A small multi-label image tagger, trained from scratch: activation gelu, 6.2 epochs.
Rows from block 2 of a small multi-label image tagger, named by matrix and row number. Rows with one number within an expert belong to one neuron, the router's apart. Each number is 500 + 50 x the weight over its row's rms, rounded and kept within 0 to 999. All counts start at 0. Numbers have three digits each.
Before each expert's rows are labels from the 100 images, of 14976, where the router gives the expert most weight on average: "colour at peak" is the nearest of a few named colours to the mean colour under the peak. Only what is clearly more common there than usual is listed. The data: procedural textures in two colours, tilted and lit.
# router: slot weights (model.blocks.2.mlp.router.weight, 8x192, trained with AdamW), inputs 156-191
# up: expert up (model.blocks.2.mlp.up, 4x384x192), inputs 156-191
# down: expert down (model.blocks.2.mlp.down, 4x192x384, transposed), outputs 156-191

# expert 0
colour at peak: brown
router.0:526491505541559450562525526492541475612473495493468575513510549488351555482453523536522545498569512477487520
router.1:442385524509509581448549575497522424558572530450421498502480491490510546431504512457429496466532442487404518
up.0:491481566453486581489541464430462563479517500382477526467553460522454428574519546493534493490471525466488480
down.0:522451483460546520505522447518563442523475387531399438475521530449544450501476539501554479557531525526501511
up.1:421553522523410613573491467495560476410461486497459450498443470525553476538514502391542414567530508508440406
down.1:453489597488550476502534447490501496452478472500465473509472453498514599367518552581461633488556574556593432
up.2:645401544533505487531481501537458507585603556459505505504452475441528459481464489504482433623467536585459468
down.2:422495572579547526465483432415488537403550478538470518515585583577537524469524530481565583454519477463520536
up.3:466465555495464531431491612440472482510369474502522568537429456517480519478491564464440414471447461516502468
down.3:566519496483530516486444403604572389556565545475493483427476473573494491493564580520582565571562492503412523
up.4:471488545483529612549429508369443482411517582524497507517475606465544562461523483552436527452519516604368530
down.4:468494555478431482474534480524470448479451516530484465413625513472372479513520417513515571514480544438610533
up.5:441501460544546390604413417477526523520487584444455484508489466453492541480413639437483512518448545502464499
down.5:554432466505487556525498579523480533469443417498491462507548431570496443474602470536553525393502556605499489
up.6:516456501464578557510489458537489467523511502547448492452527581567519529499500460581563502432500498473571443
down.6:397452487470518439522580576507538479483512373439539446484550513480540505519442539393493579548507538482478476
up.7:504481479576552523491560526577566502504471505599475483554488460544496483523527538469424497487504494514584452
down.7:500511461503474444593430535476470550443556477532627504420586496502532466461570475533585397467455503463455504
up.8:485524495513499421473576499504435491571526463451475562398381463542453497469516549526534429521562515453507507
down.8:588503575505451581516458528508619495411501499478556434472540536594418449569504465444570488543452543455573527
up.9:463496451470418549443556509444519552519499473452448617494577459496547545485503521493449508593468545513492535
down.9:531490526501430443463470500573546407480398572523537498403460562500528469487536371543586538536518484495489601
up.10:592462516464490453533488456415488439464525436476525550542539465529505480537549476543536524538635521565537506
down.10:451516486498528541483454520530514426426559470421534550468511493468437482487477485527573511387500479500452481
up.11:411507486507446487485402392494510482482542539433457473467568542403503510583418380516587478501444463431647518
down.11:549467507493551489474527538585525546460436450377556426492460422566519412505491605497552455535521566516450480
up.12:529573538487489496483462454510526511466487462592497428499563456550442448465466368550440444458475586551520537
down.12:526451526454491524534457585464499440520515436332482540551525512517478593522563540457526494413582449476525424
up.13:517598389533465472510436507528523587403532442460538540466447523487511538496578473509527471508408555460496502
down.13:542499560420490507532506468394405495415427563620455478468527470574624598555543495519515548488480465509537574
up.14:419509506482437504499498584479479519497548466478569581507533488572481518537469551445452608506487422560360517
down.14:459530513424507545401544497511497511510495513511461499515386445479582504512548425524556496521578455502522514
up.15:542506490474581444531454532474410472523429484525508549509553474533473486546532506555445465443444535481427513
down.15:519483587504470595517416505462516456466509521477491463563537564501565509498523610461532507501507472511554400
up.16:514524466472543454577446483561434459454434538476516535574606435513484486514555492514466480581557522519438482
down.16:460440490536492576435500452420477450565536447527511519501559444609471536504504490433476477513549436514556500
up.17:497516457435492519462575433464500531477549582496560411534505530477518532520536452467511508508503599481420522
down.17:505528535517466517497451550461502435479524426483417564478508502459555486460555490534425467580455436501487575
up.18:467458531507485475559600505431435491480522437522439498547564484530566480515572527526473561426511499488462543
down.18:534513454559483413561512521523471547529394557410577425466562498519511467439513442460544465446481432494532517
up.19:399503461487423484547513603529451554469463416520475430570466436501537537573600514484432452516532508563485433
down.19:574460482594627556415497398470532440495520555531536461471547518508536547432442440527537555487410531448585556
up.20:565598437588437382475586537473492624555556554395437534426417448440495461457493548520489439497462510467501508
down.20:474510553465526502453551437477441419544495519424480451483493541483450502486509430522532506539566531426583462
up.21:485540467548466512492497554537453442435530500509527505564437432502590454510656519540461590464600559493593544
down.21:504534500474461562491548388510538526487476542500423484552522497463517497529486574488449426447459501525493480
up.22:475569475457428531515472525490406555468523418426518528503516494607494481498514422540488566520510490634569332
down.22:540446528483543460508446472467592455468592527543468516462514553465478502545516574517504470512444503449463537
up.23:509486527535510505427502412576509474471589427584537481520537476425441536546473531614515542526497540544524471
down.23:480548483456426397555444568523451522536520497506492485523446514516548438371583561488463409484545449503541519
up.24:543600461584442464474510561548404449515466462431534528547477475557495481491475452536497432433534545486600506
down.24:412474465534489546482550491464473503422451500582524462474529556491493401411558515527553534475463498535510462
up.25:554511401561536586489534468350456453536522496587616505453545614466506503518478460540489438451492531448466493
down.25:497507516524468473600534455581473506510489607512386525503586492458525576472473504430518478456444491512588426
up.26:540476481474498424561498526516423541536495511462545476583591518415417483532561549484549528505455530518362529
down.26:487538409511496517524540504455583417506490516488478523523503492527541424519522504431446433458521523454563436
up.27:445421521457454515571446548433523515500540465407527486482522486510532608482508473556585439570511490590520547
down.27:530475434520495476447533485580509434477445545578525560570418501511355399520512515527386525489494427537528423
up.28:502487538480517475510498489458472520438506536497454565536518521497422515507398418499480511505479605474494511
down.28:469507548502570548572460495525523446565543507568519566558530450607510506501479548487553464526490418499535545
up.29:441519472569516546455550555530487518460534497497515477594541365465526504509513531493506580442517529494459426
down.29:536589474567448531506564471504647524468461454462398508493506433506545474468532500541503454390518498491558462
up.30:475500510549509554464578590575502584505493472455464504504387438479468524464550607378422391512543506587439539
down.30:476539482505511524498433411463526502496511581613540450445535439452589479469523381669565566512438444378532548
up.31:576483519456452547444464494561502461515493542460529454497470464529520520568542537586483488599438442379527481
down.31:521523546511586524553534505536448491453516460531517473437558510542551517554549566521533535471509564509437523
up.32:553475522602498520478459510464541529438523478479463463449470498492497432478570617594467332435415546482495431
down.32:551479480466442515492480451441460494619470631521469472479528531483494577448392512443593519543472568493497498
up.33:568543489546502533575525556432471461532517560520436450552584486599579518537528490436491517579561566511515385
down.33:438445593535388497441481443498533481469518388529552509493408491420420476498425497580524463468524415520538548
up.34:456427554512486541540519509422499532459532501491558519579468467440527441384407582482560495387532486421532602
down.34:470484444430603546415464473434556531573517507455503504509458507438479528509512469453501476500573549395489524
up.35:512611494529482508528613481478522554532501527484601540480516437490577471578509536585498539466545541494533528
down.35:539443497453470439434445540552475432487431585569468527448467545402536546442550475506462475590531428568389514
up.36:550492522553486443471419466398437481458451556487521549509466525496460512528436541548535467521542549415521570
down.36:459472473495655537504480552485547417490436577459498555516395521489540524465537462482492390483557532505509405
up.37:557542496482502492542399503558466493558532562545554508473556462597533505536490499530405576492583565458517481
down.37:476487518592469526523503552508427448428498431431455549540493533546473472449442442613507503535526333470508539
up.38:502611467512509519505467501391560535403530518511518538557424427556475528522555502638560546368483549438541501
down.38:624475384429583527573529440541462482537525509439492549514513565504497491491517600496496546487567486514514511
up.39:535469528457591562501486491490490519548519564450530656506452503498444550476513486399504497467475499534433438
down.39:478446524490505383530570511458440570453541573578448534467585474489537547556554504542532479542421593411531522
up.40:555523463511462425522475393435544461448463450607411541506562544488622469472459444496489460498491493485517468
down.40:497542582500529493496560577542402558499517478421550499491416425571523534552472545536541548458524494489527525
up.41:514590546540446420333567500507486608520518542572458469530562460452503468573450562450454489540517436506570512
down.41:551484529534506453706478538513532436553464475447498507529434539546495541496508447482453445555421563490483478
up.42:475554480493507451572535452434482598522497464445468525524511561582527532601470477438408537473517463607557405
down.42:555490477572486482540493529494479407592505467550575387585584514531468455457492576569595505546407508454449552
up.43:464481472503527496548487528480505418541512472547373535434520531470529523593452538555544580516519514496546521
down.43:438553492519519524467520523490589507449466480396550515429523475496432536512488398551567426526438563442411473
up.44:514501488486524454491523422512528530524438511518556547574533478444591492551494414509465406451532505428536436
down.44:458435445533504480493546504491524479547454550467520489508543537602404530477418514423527500513559438532458588
up.45:487469503454504554534577471518464510582517534521470551515470549495501512493559466464464499458515536401515505
down.45:520450496515480543407491508463508498458477503371537510528485442513491453541523491537471507470529498505503451
up.46:584521403574420539395493503476487495473428448418445526546490516521485467478491544429544440594462483461477495
down.46:522517530371550463571491519565557483539529571536514513517511559528560469569435539512459483477490478481417433
up.47:510539467581444548475541411433530520544516574479566529453479477431572464382438587524529434540438526515532471
down.47:506600519393552446522433489503422391521544548632527468510554568503532582470432480528557512470478522487493520
up.48:544540480482523568550443485414476538470403486493459510547597547437543417536516559553513462434480449528467543
down.48:430380441546544463523567545441576513439570503464453540414532603475509469511420525476533499433527542450467573
up.49:515475484560468547460533562502564561446518522504506457604571418470523388480468486465507433528527530400446572
down.49:505513569510456550509430517462538533556392483427491454410504511522510553454536423515515535414454431462545531

# expert 2
colour at peak: yellow
router.4:371518505567442573541515455464562450526519510524517493626594487544559437515563505464478503431540443590474549
router.5:489499537507404522427487459483496560449593470462498574493479440537617484573486490454465460512413511510479496
up.0:602547465534488575410428535453411505448524552500544494531521471498558466522502407506536614450486443461524500
down.0:376491566543528404470559514474432472582517453470503517455488441540469623462471530565455528498495513424559549
up.1:612557529496559608478555482512479474466498479489515544578500481517610583490435577493540528408426439526505483
down.1:429435507591399444485403543554554410495482542516454436412519460487445495511551462599469518545487520487469562
up.2:436481545533451470462562503484506519429526466559513638522533495520408503440503492500482430573543497512613430
down.2:624531477528478503479515448505583513488531446487488596443509513452565602430480468480526534549499481498491455
up.3:537575445495402501464500486526512488536473545537496470497556517531440559468468540559528543506510489515498458
down.3:501467480531554442549507525559464571549539449435413515501472526455445481521484489504517505531537529431553544
up.4:460496442502556449509510520524473433438482476495426443535596458501529524503476446585533502355459515479514508
down.4:501540531484481519493495494440587501524530546383573494468505547457485490522501531446485536576563541495464554
up.5:426437524466485470473539539488503530498598561624604545565382537454511445470534533501506518539477505532592520
down.5:640460460467549497405541428446475432502518525463503471505429548423574387575466547515401488492440547391470460
up.6:439409512485490531528456491589508464430415519512536500617582428428511471384506569463542528546511565495496463
down.6:506497453552516463477499510513538559483615405549399521556511622478514599424513505428473507473578539500538579
up.7:531500462479514490477447498536508497476597409457465445438486494518528477491435503555418582466469477531499481
down.7:459491428507484413539522605481523445545454490423546444531505470467527488483553439541543440464529570513464550
up.8:560555468447507592494482458583568474523542633431524465444477438488484459558439551626505517442542426523523506
down.8:509420517490583378479472536520468539460445365561469565499453537537581537499574405461604566578427588482487507
up.9:457611549543556465452524483470511517434522496374510497500425529509552587422442471489585497488446543515546439
down.9:560474458490474458533513555571536389472618565509495390561465484449471477549496563475453560508508453581426489
up.10:536542576663463485582574488447543432436537463476431565495548468528447486557552605529483534480563576448555502
down.10:558415433414572552476481471551452534569502500464516547584534592538501473500443409416529552549512485455365547
up.11:467576417545450519505467463422485521452475392548535532518537481391487458464525412593501527508447504524464535
down.11:508468535492509473511499418464520537454574601513427448510521589598529493555487557406517454495549461498556451
up.12:502519514543520457418489518440508547501531509351426507558498475553461583564518533456437533554383360473522491
down.12:506500420581498562532501506516503426557472517527543499430576445443460511535457499502498606411554548497555502
up.13:511447502533476514442477548461455483390514514595515417517554462460627509474527500452589542445429465401443466
down.13:455445474504569486568548474534448481532592503468501468507517537532529516545458529519412508572540520599604517
up.14:485474539458314472489431530467527580580573561498522548583421533507459513378425529494422459623485537569457460
down.14:479477457523550527412528455521489537484569403548532538501496512551497535542561485485493576451551383510560495
up.15:553462520499512534443509439545545524500533548510526563414476552475492424394579464491504550569523488500568509
down.15:455462479505543432480427547439552469513484340559444502468587429504546576539513523428533481495478438513501455
up.16:462514385496545419522561551418442441441579490586504637486386441505473481570509513516526469507524534502499572
down.16:497506592518528550507508474493493564469426454516516431450584498509505594450484439476524522477494477468529505
up.17:573507497445585487447339477440446558485566450526468505412506467544581489504559564526499511505446472467584478
down.17:581482533521430506495463456531430505477518460527511420556541416478380605473482473608521500380473484504509532
up.18:422529510485427548530436512500470462436430505491486505470476534475522487530418512574556412422501487457509549
down.18:470424448574597422489561590484498534553532488460521423464476480459443507482549490395546476497520477633478517
up.19:447523539463535465425531520490416489497521510461478589364504444483481574493457459537483523546522512510472477
down.19:455407474429430504527458487544520577477468541463499472516468462541632459492501622493470393479507512512509510
up.20:556510512561552491513495566387549457529519509500465511482530543547486548528481457493431537480507421563474415
down.20:519530553458533516471454457591426468471403433503465454543562537528464452520515491470450405471511419471494547
up.21:507479527470547463523441507564455365442429475557610566461589396495476569501514449485560505572532466520535526
down.21:423456438623442542500555366403524549545479507512392435528425525475483480458449523537532511405477546418492451
up.22:501495534431477485588452534508502587514616502562492486518487505504464355590525487520502509552531495582415595
down.22:464478503567592544431507436487501531444520456459577491521536586518632552498561582508464553464492531467509523
up.23:395477596415489464506529549491542504529503538552486508472443582519546523575449574467545479528537569565458491
down.23:588543563481520442546491530522501438449571578441586505573508502538494471412493510548405541438413516540529451
up.24:585408545472494476466472441504458494450436523504497469524489549606466482467450425499498491432515605580438572
down.24:596484459453574533443502438434541581456517465426463437476484501506552461505506488502459552482572538479506523
up.25:407555559514481544513529514472507444458594574524444453643540513506561578511417521494484522448478436410571492
down.25:497482463486535537445494591592540505511439479529543621388508530444524467543499475482501416500550532507571487
up.26:571519503483513500469553530477513532544525465574470527556535561468479540540481514494511480480500521478442370
down.26:483425443485534493465421460536496413420425444438515480536459441474435480534463486558495542486502499453502507
up.27:593578569474525471491475504443474413472441443483511620483407482503452450509489571440468570627580523489551589
down.27:537456413552519469590548481537498557549456504490412362444496589505445573512494452537448399394428468498507450
up.28:520454599444588519459512412502486542498509456555517421521435492469465466513466506445561485561486503495532431
down.28:466469417480565498495459444568562533488500435499443485478518632576535511541423494464416502484559472451410530
up.29:428508505487607466562568385508466478462539507459450547502536444522516416496539542453461467487337438543436519
down.29:434453577561469463514441591597475469470513485464540520460532589437504555513511455517481544552552519474545431
up.30:604477523546500480502507464462555574531562399501453488528535558448483427563474458516468563447564587594422484
down.30:533512484518533520513481435453593394458448474498464420517433582457520389536507483462436521426519552516569521
up.31:468542502620596592509431434472551518500494486447534453423505509543477505543414487455555546477492512521476505
down.31:491486446497448547494486491519417468480473527568530489557477475413497635467573515464436419422565465495586434
up.32:542421589451564478594501500451561549487469579526445522477548511486496503492623485519466536475405445489462483
down.32:527440399508463498396414499449504334521459441478565488531553513461446519534436499478519485437577480528520462
up.33:562564483518604533543584518539477605547492489505561555488471498517542517504549405491478534484522496514503448
down.33:557541428606385472473407489522525422440440540479507484560515441530437498525515529424484483492483511508479480
up.34:424552499531473396512546502372509475567560553553438509526441507440396384548394506555571532470492525497576543
down.34:495425570571582523541483459546483549481497507446521500532509535542589535442600479540445528556518521447419376
up.35:512459451596479506534457593489498502510487567554502474427560502529399543506642538519488453539612510504477605
down.35:514550532446530440484553467477582440460551432446467503454415438502426454526435429499619575525408490404460516
up.36:388416511475513579481512449516466486426488446472517413573520477441505508513496564509527472521580435426422522
down.36:528531476519560478499638464387483484506483534502470524454537446478502478481509513473511500498533514482676499
up.37:462382523423580448542521516585460468471531497561593427508531457537482498451553495422443492531516533483487490
down.37:559555504557402548542418471475600519491459444514501521586504524468423495520446475504457558521537454516485564
up.38:463580467435547529527494495538465500419490543556542497468515491533522471451552523550550489492512527428484409
down.38:456437519572471541476479491513556499495503446474462511582506488527499456474442429497538583478533430528546492
up.39:446421613524465489491550553518501541512422458456410481470527559551550478481515452579480487403453545614473483
down.39:564470507482552480453466503467497545385567545550536444467546484570499523406455554473497489464508500492514426
up.40:572529506623563653436427527458559500469546396463508479560487542434492443489460425529512537520573553446438559
down.40:438461454360492386473481476494486510565496467528515484453498420585538604432529612530491447461446447512523516
up.41:569528519489322536452506488510453529494506470560461633519473443590544518520450534492524505489537541520514474
down.41:527451540567593431483505516592488553509549516521453476480479553456440488519619582547521447575516494464490419
up.42:575543540513509606415478526519470441617570422514486370591517536554481530537487475576579477498574444458511510
down.42:438490508531548478561494535483482471502440527524468526463354507511459458447504486474445471435481590518517484
up.43:522442527574433530535478668488409518498535437539516469490461555428444474522544449490432445477515367497532490
down.43:494530405423503518505513467550558493480460570463465534559532508445514497433488460524476422458519490503512424
up.44:473516463578455577511524569460533511441567511449467529583451449440401485483515555509585487510491475552518557
down.44:524514483430559388458420534584473521584565490423493470417532473499528544535471453572407558520467427474541477
up.45:505538528532465526535499470513476456527503511516561484502535509439486419550468508500481484543364521550457477
down.45:477481492530526458412521545588565489429528449479499507464475541568434540497539538414485481543566476425513462
up.46:594541560535535525552532542558553500475524536513484503523532554551501511496481541529480482577564583492593485
down.46:585524547484552481488557464512510572527482407546443569511529484470551437523456487404554414408491462435511452
up.47:511487492466588501544439544562456517526531512460524495446548468445521546475490448507491525568500504464503447
down.47:522519467550450462423581482478543408485528462561492488555499501546384486549513543488530411475491455567568530
up.48:416424481445581537577562520516429449508545463505461577509442440468520511503519467595438480507600589547525471
down.48:514507519480514434504531499461573571447534445491450469509533525548512523496559533517517499509534530487547547
up.49:464539528589446402477501495540488434529513538477509480557537524513522531519445459490517553381461467483445506
down.49:525550485447482575453540425517431594482473599467541501432550471525555529483467535567443427552527491553547399

# expert 3
colour at peak: purple
router.6:429551461559456487507477486551464511594528517474478614559474423514524576556523524429496440531430607447493530
router.7:506474505522432521490460443499501464440449391418534534448532521460449489447519503544465533504491531396526572
up.0:419566461494529589529434410481505481549530468554456533464443538504540556511377443445514552457503441566570553
down.0:480509542433523564543547587444471488472492522418550404502468553550495461562398520444496452460532477560538513
up.1:498458531509466386439529528530453479498534514566509465492477491496549537564449464471556531425474524553526529
down.1:455508488554515595529486490515495566513436490515534626515570528500417477567536547518498436593559524495443469
up.2:445498526556575518564553436542483479490468516468567550505459452485492411551592447522533452546548643579507447
down.2:510445454541562541476512630500462553476460482499515503497521525527509500457483431453431516463464445491454643
up.3:542545463482452543460508520450558606524525403503470568513464487499481512534459505449475429496465531499426474
down.3:455452526548463487512564458514432407452528590504381444492545604528627455501535489533533557500473510542561487
up.4:519485545440486419551585470462504526588577492550501469512487537519543513440511486559522525473538517483490551
down.4:521508579451606505438509558539514477427395475500482470541543444533487537521477464412534441500577426602475472
up.5:486510441498450460500404497520469514552604476527558443522428589592586541547526495476495453430432553446445545
down.5:511518525479577574567554524443471500533493440486533544563572517430565511439412434477483518542469493409476519
up.6:521468504475408487487514513434549446542510368542546495539545516507496507476657495460404389476409444545445503
down.6:460568490505490613498478498463457455420445571488458447455512484462515489456474521531527563518532538551522521
up.7:476465532558466573473414431528408548505511498439501527477485578454442512485444513549523535520542540486616482
down.7:571486487477509382561537590491533433512440488556529567464351469550573509457534460511374459505545436473473492
up.8:451510465423526578501577638454527457495557517559521535592402533538540430496541467581556490414462518522437517
down.8:593430535444450457539432526484496542442515571512499488501558492447543545578474590491397516480497520556476498
up.9:562522465564436424498508499497491573524492552521453468640499509447562386436522546562523508450567493515528492
down.9:551507519583425564523510494499459521582477480491516441413441464596421499560449492415571504470489519501523477
up.10:553534491508464414483566509465542503508438631577483460534546496590464499490541606520560525501511543578531530
down.10:516495507531482493499439503499439506518457446386585491501500535473555525412481388502430449538539509467508566
up.11:482524560401536479496476474538504510443498531506497482468492450493458540520469498464534587502438511441533543
down.11:512578504492560608516485476464483526543409438565449544503543571467498400525535442437562401584552499473512494
up.12:423525461513591483563508425439534563493557499524422438455554522539521434486572502531553525453509546559479428
down.12:516531493553515534441397420514464545358453545526565499385501497455518432561412445547488520467553509516599522
up.13:466549504500550445657562464460481477493496442423518550516537579537505451445577470571461515533563420539576448
down.13:487521504580519563517401582546586626545437492438532446536494457454545545496406482452526511419508588507445471
up.14:467530406475511484595584576565525504507490490539500517527462508545500492502537510444493454537598532458479531
down.14:597538528506468379539523481495558554459561427481533469463563470411479498413457412535500578419398511524536457
up.15:573485491499448512506490524599508510499585522557503493508481404539494529432456500514558532460529500488545583
down.15:470513452417595473509518558515465438551524523468494524523559543516444472544509432495505439542453457450481387
up.16:376562523496476481499493371529447529549532435505583557507479466531501522477493495482483561489503604514491501
down.16:548412481545429451448493455431490425514535501468465498417597487500506499527574421481473471509445426471463516
up.17:495547523515522540473590467501417531520492482502446612574439565494441492560508413511450498506443512585546464
down.17:504544555541417452435455509589571498498450471499490517466514525468495542554470493536566520427532452505406567
up.18:500514498472530490466525445466518557526538511449542567416425574513436487508507397418447482494626539606478517
down.18:392395448561449475569516547520510453470539485536455394583574523506509500534514547471540473430447442512554533
up.19:488527603565581513476588583553508508531485562525568481490447493538527438497492559598490523533545507462498495
down.19:569469450453417476577461542447518435460525446522403402502452560421455527578535518474434498427479539489551563
up.20:484646490469519497591459510502472503419554479449444458592503485432480543600506531438443500494441423459534517
down.20:528365504526499440469534502503477421435471466553526574504534405556536443434485438507534406554578567516554544
up.21:499563530570430519581517454545557453471459391503526453493484505472522462502404624510483530504452483481494415
down.21:469533537470431565487565491518495559529491549530433550516488494482375491488537542542448439610569476412404582
up.22:515567472485570540480428566470428458464479460451498479500518628474515536475550578460504432502478632428502521
down.22:526513551543403520474584482534457557518531474571388486553530449511515460653486437554554564457481386460585432
up.23:510458533480608485583405514427553484493470532534396509484523531560479493502485459447544480501550485530495502
down.23:546466507503511464485580538558492529471473484477638458513449406418558573589525467468433584479421561449490501
up.24:427490414552531477523462542488512521406427450470550497554541490495517516480495534512422505557503444531504451
down.24:606517593527495551459564476519534538517500555447495491506577550563558498511445457517553520412456623508552473
up.25:619497619363505475505513412462453495467548534501460499417442545494597462499509475512499480434550508433448423
down.25:488591468482461530519480499467581481439472499561540550493560410378402621516453429482504506547483455605449613
up.26:551477511478511485465519499525462494457454607512557469519513504539523512559476561615460475429509524582405513
down.26:618439565506561533512568537520485476463468511484605436431467499526401469557456443601481465456539565482573489
up.27:491440520564577496532507478472406386521517467518547487468495502558513574526477521496557437504464504544538468
down.27:549439542522597468522529545515480416438465467522458504545493504531568490444590542414533489551554490511576502
up.28:440506471487501441512461566457396518498529503512446485493573519526446465480556511547468429471489451516584494
down.28:565583494493414549565522390491550512556429533461498541517479561484421498439439513496533564514453597504471455
up.29:493512547439436581511465483544463412592566483435430505514514508541442440429477476554557460489473500432601501
down.29:444424482464476545567489511472544587479535533516552565507493490430611538524603484524495617470484446468398353
up.30:463468469522548538501515470449519442503513523479420516495531554562515533436504513519535520527511475509433434
down.30:506572551524428533537417511565484577523503498536531427558495503448504502573564462568450487496468535561512470
up.31:499468442430453482475404448547503522570427605393519525444525528556654486469505548440486493602451490456424449
down.31:538525591505576515551603546382512440470562424566532623487494575614459465409346426537502478474514518501519576
up.32:554482486517494502517451461475549366442560456572474539612531521547490563535499464541413531520484552547581623
down.32:574548535460562446493548486507459636497440423449480423434520415525474473492516514435586480486465446476510444
up.33:539501567498492597480442524598553511529546545457524467400576402521565354433505538539531458552488472539502493
down.33:482568461499604497440591504381453527475512513438561480572513505460489581541338510491529527495550569494537465
up.34:419376535439496510482504505486610494515513447533475527555374455565542461524504533498465520488517445524523428
down.34:484450557456484510430497498504395603478493534488476430426509481452589565490559443464571516529527468442416484
up.35:572490508576576475454525467492540546548426564531497477532480491515426413515430455529541496481541443496440580
down.35:494492528464459492552485499485465536444524471439539520474494503378524523455610510498494495501437524512501379
up.36:533492436422410554490482432563458544457411553470471468458559509467442433561541517502471445419532416421466541
down.36:554436494500631545417432498478453477452542488478526494453497466580486457501445467497453456447532570586451467
up.37:494489448537490476484484570465517483582514558453480508536499569389484455528499476329549502508468512590510510
down.37:569500499509551488561479501530494524481494527479509482463467559520545473487565412474459549486483500413530501
up.38:400538464454496486432434550523469565454440476505456524522421462490589580540499573499532506572446475491487466
down.38:590463483581537500567575475498559467507554468451512503541575487570474471397473483473497416497593579572584561
up.39:538532488492439503478527538468576587354577467439424540459476466451446490496505505518531446481514454393441445
down.39:381516497476493422513504559508513486495583406540567509545519498530462481495501541485512533418453462484539421
up.40:488547396466367562443453505560513539466473579497478538528508525543572525506526501447525451475544537407489470
down.40:563512548469548519525452462363489466451490438548485420469529571539498471441453360476545495477481520545575543
up.41:442522598550463490483475416495470533454608452500449570534473517468441525439483449493516525516524537502586530
down.41:492404534470566432542529596496490486444565525462487502505491544549494481580510581633448500449495510583514490
up.42:532538517533453517502523523498567458461550415453477508510538487525498518596469500552517568464373476541431469
down.42:562470491507519480521536450482450495408367538506467573561506526515571484417546549463442413521478531491600481
up.43:470492437515579576556602624534513499511549510525597580526441474527500503504552517423542403411500581562636430
down.43:490396552432433450402510491499506490472570515479438469413500510472477527616440535501466535502425505466482444
up.44:461431520486565533495508570394462521496594461445555522598528511539486452548544455523559440419376438554560495
down.44:608560550548572591489544465574505411488453487587490513477587538506466513469501517519555457568599425480549455
up.45:460523482570509504504513459459439425511485486533484516440523565508512523493556515455492514535505602504567586
down.45:571529526477556384490413509525575554502570453555520442531572486504584496513425425502504605450370451472410456
up.46:377553508534480490585473459433483519405510517514464531514498549438490461479535478487544538528488446496420553
down.46:604436506548530512522529555534494489516513498563474525375497504562456482494413548554477521444426500447436451
up.47:555487580503491574537552501508531497462512493513465563451519495459468514447542488450437609476533505383497614
down.47:477408560518482512553531610471561505515503457521549545483535545541448526530474480474496595529448514485503543
up.48:501485442399477460527510546551453568439471528529492497532433541470492543532519478402463516447482483504479478
down.48:490413505608496488407573441512517521585410458502528538538516443512570440431498519476497377471481459448451566
up.49:417405486593546532478564533489480549502528546479500387449479540473504480514503516444511502512500488541490432
down.49:543489576454422505555522433545566496476462506440440596497577392509566525480503468520495531502557446483414430